A small class-conditioned image flow-matching model, trained from scratch.
Model: 1.63M parameters, 32-pixel images, arch unet, norm layernorm, activation relu, widths [64, 64, 128].
Rows from block 6 of a small class-conditioned image flow-matching model, named by matrix and row number. Each number is 200 + 20 x the weight over its row's rms, rounded and kept within 0 to 999. All counts start at 0.
After each channel's rows are labels from the 100 images, of 14848 (inputs lightly noised), where the channel reaches its highest value: "responds to" is what is common among them. Only what is clearly more common there than usual is listed. The data: dead-leaves pictures: piles of overlapping shapes. In brackets: how many of the 100, against the usual share in percent.
# convs0: first 3x3 conv (model.decb.0.0.convs.0.weight, 64x128x3x3, each kernel summed), inputs 64-127

convs0.13,211,204,206,215,200,207,209,202,208,205,213,210,209,194,214,210,210,207,204,210,205,209,211,192,211,214,204,212,209,220,210,219,214,213,208,214,195,207,204,210,211,216,211,205,219,203,198,209,211,211,209,221,212,213,213,215,188,203,204,216,210,208,201,213
responds to: dark (67 vs 13.7)

convs0.29,187,188,188,187,190,195,193,193,191,194,191,193,202,188,176,203,173,195,194,187,198,185,205,193,201,193,185,189,195,203,189,194,195,199,198,197,192,196,196,189,187,193,183,194,191,198,183,196,202,183,187,199,185,196,191,183,206,197,203,199,197,192,204,199
responds to: grey (87 vs 14.4)

convs0.38,193,189,191,192,200,196,191,197,190,198,205,189,171,168,188,191,193,195,190,212,194,203,185,193,191,197,199,188,184,178,187,182,199,192,195,202,203,198,185,188,176,187,211,186,178,186,187,187,186,199,198,198,213,187,191,195,204,181,191,191,177,197,196,192
responds to: earthy (46 vs 14.4)

convs0.22,190,215,187,224,205,225,197,224,214,214,200,191,168,186,211,205,222,232,207,195,208,202,217,219,211,206,201,206,194,203,185,184,201,222,190,200,204,192,210,194,191,209,193,211,201,200,202,192,208,217,251,234,218,195,207,198,207,195,211,200,210,202,201,186
responds to: large pieces (95 vs 33.4); shaded (92 vs 50.2); palette: vivid (34 vs 14.3); ring (25 vs 5)

convs0.56,216,192,211,193,201,201,199,207,199,211,205,192,207,213,197,196,207,200,201,210,197,193,218,208,204,194,203,194,203,200,214,198,205,202,195,206,203,197,200,204,187,201,202,208,199,197,216,205,194,198,206,199,195,197,194,183,215,198,204,203,215,193,203,195
responds to: large pieces (98 vs 33.4); vivid (74 vs 14.3)

convs0.28,189,196,191,190,197,194,201,199,195,196,196,199,193,187,189,197,197,191,193,191,191,199,189,191,193,195,194,204,194,192,190,193,192,191,198,191,203,195,195,197,192,196,193,199,199,198,196,191,188,201,187,191,190,189,196,201,197,198,191,191,194,200,201,194
responds to: shaded (90 vs 50.2); large pieces (65 vs 33.4); dark (48 vs 13.7)

convs0.48,185,204,200,202,205,193,193,199,204,202,193,189,217,189,180,211,206,197,198,184,201,212,205,193,194,195,183,203,207,199,205,173,210,222,179,221,195,191,208,202,208,186,217,200,201,207,186,196,206,180,222,217,213,226,196,205,185,186,197,211,192,203,199,210
responds to: large pieces (98 vs 33.4); dark (55 vs 13.7)

convs0.30,205,198,211,193,181,204,257,207,205,186,200,194,196,201,197,184,207,210,209,216,190,197,207,190,182,204,214,202,197,203,198,222,211,207,209,197,216,195,200,260,215,198,198,189,210,207,210,184,202,210,212,204,204,202,206,196,201,222,195,226,205,193,197,197
responds to: dark (43 vs 13.7); crescent (29 vs 5)

convs0.45,195,193,195,200,194,198,202,193,191,196,190,207,204,204,178,197,208,200,199,200,197,192,202,186,194,210,190,198,190,199,185,205,225,198,187,218,193,194,199,198,199,198,204,187,209,193,184,199,191,199,201,197,196,200,195,201,189,197,201,208,202,198,193,205
responds to: warm (35 vs 14.1)

convs0.9,186,206,188,204,196,185,212,198,200,198,194,206,199,199,194,201,187,195,202,190,198,199,189,205,203,198,188,203,205,196,216,207,160,196,204,198,189,202,196,198,206,202,192,204,195,202,219,211,206,192,193,200,195,199,198,207,192,208,201,197,201,206,194,194
responds to: large pieces (61 vs 33.4); grey (40 vs 14.4); earthy (34 vs 14.4)

convs0.4,191,197,186,187,205,196,202,202,184,194,197,192,198,196,178,193,188,196,195,198,185,191,196,190,198,186,185,201,178,190,184,190,205,187,201,190,210,194,192,197,183,206,187,197,199,199,204,196,180,199,180,189,193,184,189,193,214,200,202,192,199,197,193,197
responds to: vivid (100 vs 14.3)

convs0.19,204,203,200,212,202,200,201,201,190,203,202,209,200,190,198,204,200,192,203,210,205,204,208,213,205,200,198,202,199,196,208,195,186,201,193,204,194,201,208,199,200,203,197,193,197,191,203,206,199,194,198,200,201,206,211,205,199,202,206,203,203,204,199,200
responds to: warm (94 vs 14.1)

convs0.58,201,194,192,201,196,201,197,198,208,201,204,200,202,211,199,192,204,201,194,211,201,209,207,169,206,212,206,212,189,217,171,200,255,193,203,191,191,207,211,204,193,197,216,195,227,209,132,198,199,203,197,197,208,197,206,205,191,210,184,215,196,204,208,227
responds to: grey (100 vs 14.4)

convs0.6,206,186,204,192,242,195,138,187,198,196,192,217,218,217,194,195,197,190,203,174,211,192,205,205,214,205,201,211,194,199,216,208,200,199,204,206,180,213,191,137,195,201,221,189,189,211,214,230,203,179,189,192,205,221,199,212,211,208,222,201,218,193,214,189
responds to: small pieces (61 vs 33.2); flower (46 vs 5.2); dark (31 vs 13.7)

convs0.57,197,202,196,191,196,205,192,193,199,188,189,198,210,198,207,217,181,195,211,178,200,202,194,193,186,196,197,189,203,190,204,202,193,211,194,196,193,186,197,209,209,193,190,193,196,211,194,197,208,212,180,206,202,203,195,210,185,198,197,197,185,197,207,198
responds to: textured (80 vs 40)

convs0.36,160,209,199,219,206,186,182,199,208,198,189,214,208,201,207,190,213,182,203,195,193,180,196,226,205,203,192,197,195,207,189,220,198,187,207,201,213,200,191,196,200,208,203,199,204,213,197,205,207,191,221,211,198,208,219,199,186,175,180,203,208,214,199,184
responds to: shaded (94 vs 50.2); pastel (39 vs 14.6); drop (26 vs 5.2)

convs0.55,198,206,200,199,197,208,209,204,201,199,201,206,202,201,209,207,196,197,199,206,197,206,199,209,210,201,198,205,201,203,208,204,199,182,193,205,194,205,195,201,195,199,191,203,199,192,194,210,206,210,198,202,198,197,198,198,191,203,185,196,192,202,204,198
responds to: large pieces (74 vs 33.4); vivid (56 vs 14.3)

convs0.44,209,200,201,202,195,219,184,190,198,202,205,215,199,184,202,224,206,211,195,226,186,197,177,198,180,221,216,217,193,192,211,204,211,204,189,219,218,201,187,199,194,208,218,187,181,210,213,174,202,210,177,154,206,204,208,193,196,203,189,197,194,227,193,196
responds to: shaded (97 vs 50.2); pastel (76 vs 14.6); size: large (63 vs 33.4); circle (30 vs 5.3)

convs0.25,214,189,214,206,210,202,200,190,195,217,211,211,206,184,202,193,196,211,190,200,200,203,201,192,195,216,196,190,198,185,192,196,208,220,191,192,190,202,189,184,196,202,234,183,195,202,205,212,191,207,203,227,196,216,189,211,196,179,208,198,177,200,217,194
responds to: large pieces (95 vs 33.4); shaded (84 vs 50.2); ring (43 vs 5); palette: vivid (39 vs 14.3)

convs0.40,227,196,203,192,190,205,212,203,208,198,202,199,191,214,207,197,201,220,201,202,208,202,186,205,203,207,215,200,223,193,193,208,191,184,215,183,201,214,196,197,199,207,190,209,197,196,215,205,217,224,211,195,189,204,207,206,183,207,208,202,205,203,208,209
responds to: shaded (100 vs 50.2); pastel (77 vs 14.6)

convs0.5,191,193,195,190,200,201,200,202,190,199,193,199,195,186,182,199,179,181,199,199,189,191,191,195,196,192,194,204,198,200,195,180,199,184,199,180,200,202,199,198,198,202,190,194,196,195,188,202,200,189,172,174,182,183,200,200,202,198,197,176,189,202,197,203
responds to: warm (100 vs 14.1)

convs0.32,166,195,197,197,200,193,212,197,204,207,202,211,195,199,183,183,209,180,202,196,212,202,218,214,199,189,194,202,186,209,185,181,190,216,191,205,212,198,212,211,210,198,202,207,196,205,196,196,182,193,196,220,196,216,210,193,213,184,227,218,211,195,209,201
responds to: shaded (80 vs 50.2); grey (77 vs 14.4); flower (26 vs 5.2)

convs0.31,236,197,195,193,185,196,181,183,203,202,205,174,202,216,203,195,242,206,198,208,203,214,196,190,191,205,207,194,191,202,201,227,208,195,196,205,191,185,203,202,197,200,205,189,199,219,169,165,196,193,137,194,209,158,188,188,203,209,196,176,202,187,188,191
responds to: shaded (94 vs 50.2)

convs0.62,191,190,192,191,196,196,198,197,195,194,206,190,184,178,195,198,194,206,199,212,207,201,191,185,192,195,200,189,193,178,204,202,186,198,193,213,197,196,192,192,195,195,198,186,183,193,186,196,192,201,201,197,206,198,192,193,200,196,200,207,179,193,195,192
responds to: earthy (100 vs 14.4)

convs0.12,195,206,210,200,202,203,192,201,200,210,196,206,202,217,201,201,205,197,199,188,196,202,209,211,197,195,212,214,209,207,204,201,194,197,201,205,196,201,208,211,209,190,210,207,200,198,198,199,214,194,207,198,206,207,200,200,201,202,196,197,210,201,194,196
responds to: vivid (56 vs 14.3); bar (25 vs 5.1)

convs0.23,186,182,203,210,190,199,209,193,189,192,212,205,196,185,190,207,189,193,189,185,200,196,204,214,206,192,187,194,198,197,207,204,186,202,189,203,187,200,195,191,206,195,187,194,191,188,197,202,201,210,209,203,191,223,189,187,190,201,201,201,192,189,199,194
responds to: vivid (70 vs 14.3); large pieces (63 vs 33.4)

convs0.59,185,207,204,206,196,181,179,212,223,198,208,188,180,199,209,223,187,186,200,203,182,216,175,174,193,208,231,205,229,207,197,237,219,188,208,186,202,220,201,189,210,206,207,197,208,194,185,193,210,214,166,206,202,185,195,204,194,209,197,159,201,203,197,204
responds to: shaded (78 vs 50.2); vivid (77 vs 14.3); large pieces (60 vs 33.4)

convs0.24,193,211,216,209,212,205,209,197,199,202,193,211,213,204,188,213,196,195,201,196,192,203,209,214,204,197,193,201,189,205,210,198,193,198,192,195,199,203,199,205,207,204,193,205,193,205,234,196,204,188,188,190,192,196,201,203,204,205,209,187,214,202,202,204
responds to: warm (100 vs 14.1)

convs0.51,206,210,202,226,219,200,217,207,226,211,209,200,205,204,210,208,192,214,210,206,225,207,198,197,209,203,199,206,200,211,199,179,225,205,211,200,203,218,219,209,222,207,211,197,212,195,215,201,194,189,198,197,201,231,200,215,210,225,218,218,209,193,193,200
responds to: pastel (40 vs 14.6); gear (33 vs 4.9); ring (29 vs 5)

convs0.37,198,196,200,199,199,204,205,203,196,202,202,197,199,196,203,196,194,191,199,211,198,197,199,193,201,203,197,201,205,202,200,190,203,198,194,191,207,204,201,203,200,206,211,198,203,204,190,195,197,201,203,188,196,190,200,203,204,199,196,194,194,201,202,207
responds to: warm (100 vs 14.1)

convs0.49,224,195,205,204,237,178,208,209,195,201,205,210,202,193,207,192,214,214,196,190,202,202,226,213,179,204,227,206,191,207,186,214,200,192,223,193,185,197,204,196,187,199,175,212,202,196,203,237,207,192,188,196,205,207,216,213,216,205,197,213,218,206,212,197
responds to: dark (37 vs 13.7)

convs0.1,213,214,218,196,201,208,206,198,220,209,201,193,209,209,211,215,193,203,217,167,208,203,197,190,188,219,197,199,206,215,206,222,220,191,201,196,206,224,206,196,229,206,199,208,202,188,198,208,214,200,200,193,203,185,200,201,202,196,207,206,201,208,191,210
responds to: warm (89 vs 14.1)

convs0.46,189,200,182,189,194,198,196,191,194,195,203,191,181,184,194,193,186,195,190,201,190,194,188,183,189,197,187,187,197,185,184,186,187,197,194,198,195,189,194,193,189,192,198,191,192,188,184,191,190,206,193,191,200,194,196,195,197,187,195,178,182,196,190,190
responds to: earthy (95 vs 14.4)

convs0.60,202,191,187,196,207,193,191,203,198,202,204,188,198,192,199,188,246,203,227,184,202,177,204,184,205,188,180,190,188,179,204,177,187,192,186,209,196,199,200,198,196,211,203,212,209,177,185,200,187,182,275,201,211,206,202,201,199,203,206,219,188,187,166,208
responds to: cool (35 vs 14.5); flower (29 vs 5.2)

convs0.35,189,216,213,206,192,206,168,195,202,198,180,203,231,271,216,190,214,200,214,150,209,206,217,205,182,194,180,216,199,236,174,187,219,184,193,213,200,200,203,224,207,192,171,221,238,197,176,195,211,183,211,210,198,200,206,215,190,199,200,212,241,207,197,205
responds to: cool (100 vs 14.5)

convs0.15,206,186,199,193,195,203,210,199,183,201,203,194,200,202,176,198,205,205,199,205,214,194,214,202,196,192,193,192,192,192,201,199,195,198,185,210,197,201,201,197,198,198,198,187,194,188,199,205,192,184,213,214,201,202,196,190,202,203,210,225,208,195,201,200
responds to: shaded (86 vs 50.2); dark (84 vs 13.7)

convs0.39,197,199,193,221,195,202,201,213,192,199,200,203,198,228,222,213,194,203,215,214,195,203,204,222,198,196,192,224,198,215,196,205,169,205,227,180,217,179,203,170,199,203,188,216,215,218,223,229,196,187,193,202,196,207,201,190,212,195,208,203,231,210,215,229
responds to: bar (34 vs 5.1); dark (33 vs 13.7)

convs0.14,191,199,200,209,191,198,204,198,192,204,222,202,203,184,227,215,178,195,216,221,217,213,210,212,216,199,205,193,207,205,198,203,222,212,206,190,205,200,203,205,215,197,211,201,202,240,211,216,217,186,196,226,201,187,208,214,189,197,211,197,193,202,207,202
responds to: shaded (100 vs 50.2); large pieces (98 vs 33.4); palette: pastel (37 vs 14.6); ring (33 vs 5)

convs0.26,199,206,208,205,198,206,199,203,200,204,192,206,222,232,201,198,206,203,201,179,205,202,206,205,202,199,196,210,204,220,194,202,205,197,198,203,205,200,204,209,211,199,188,207,221,199,193,202,204,199,202,203,198,207,202,204,200,206,198,202,229,204,204,205
responds to: cool (100 vs 14.5)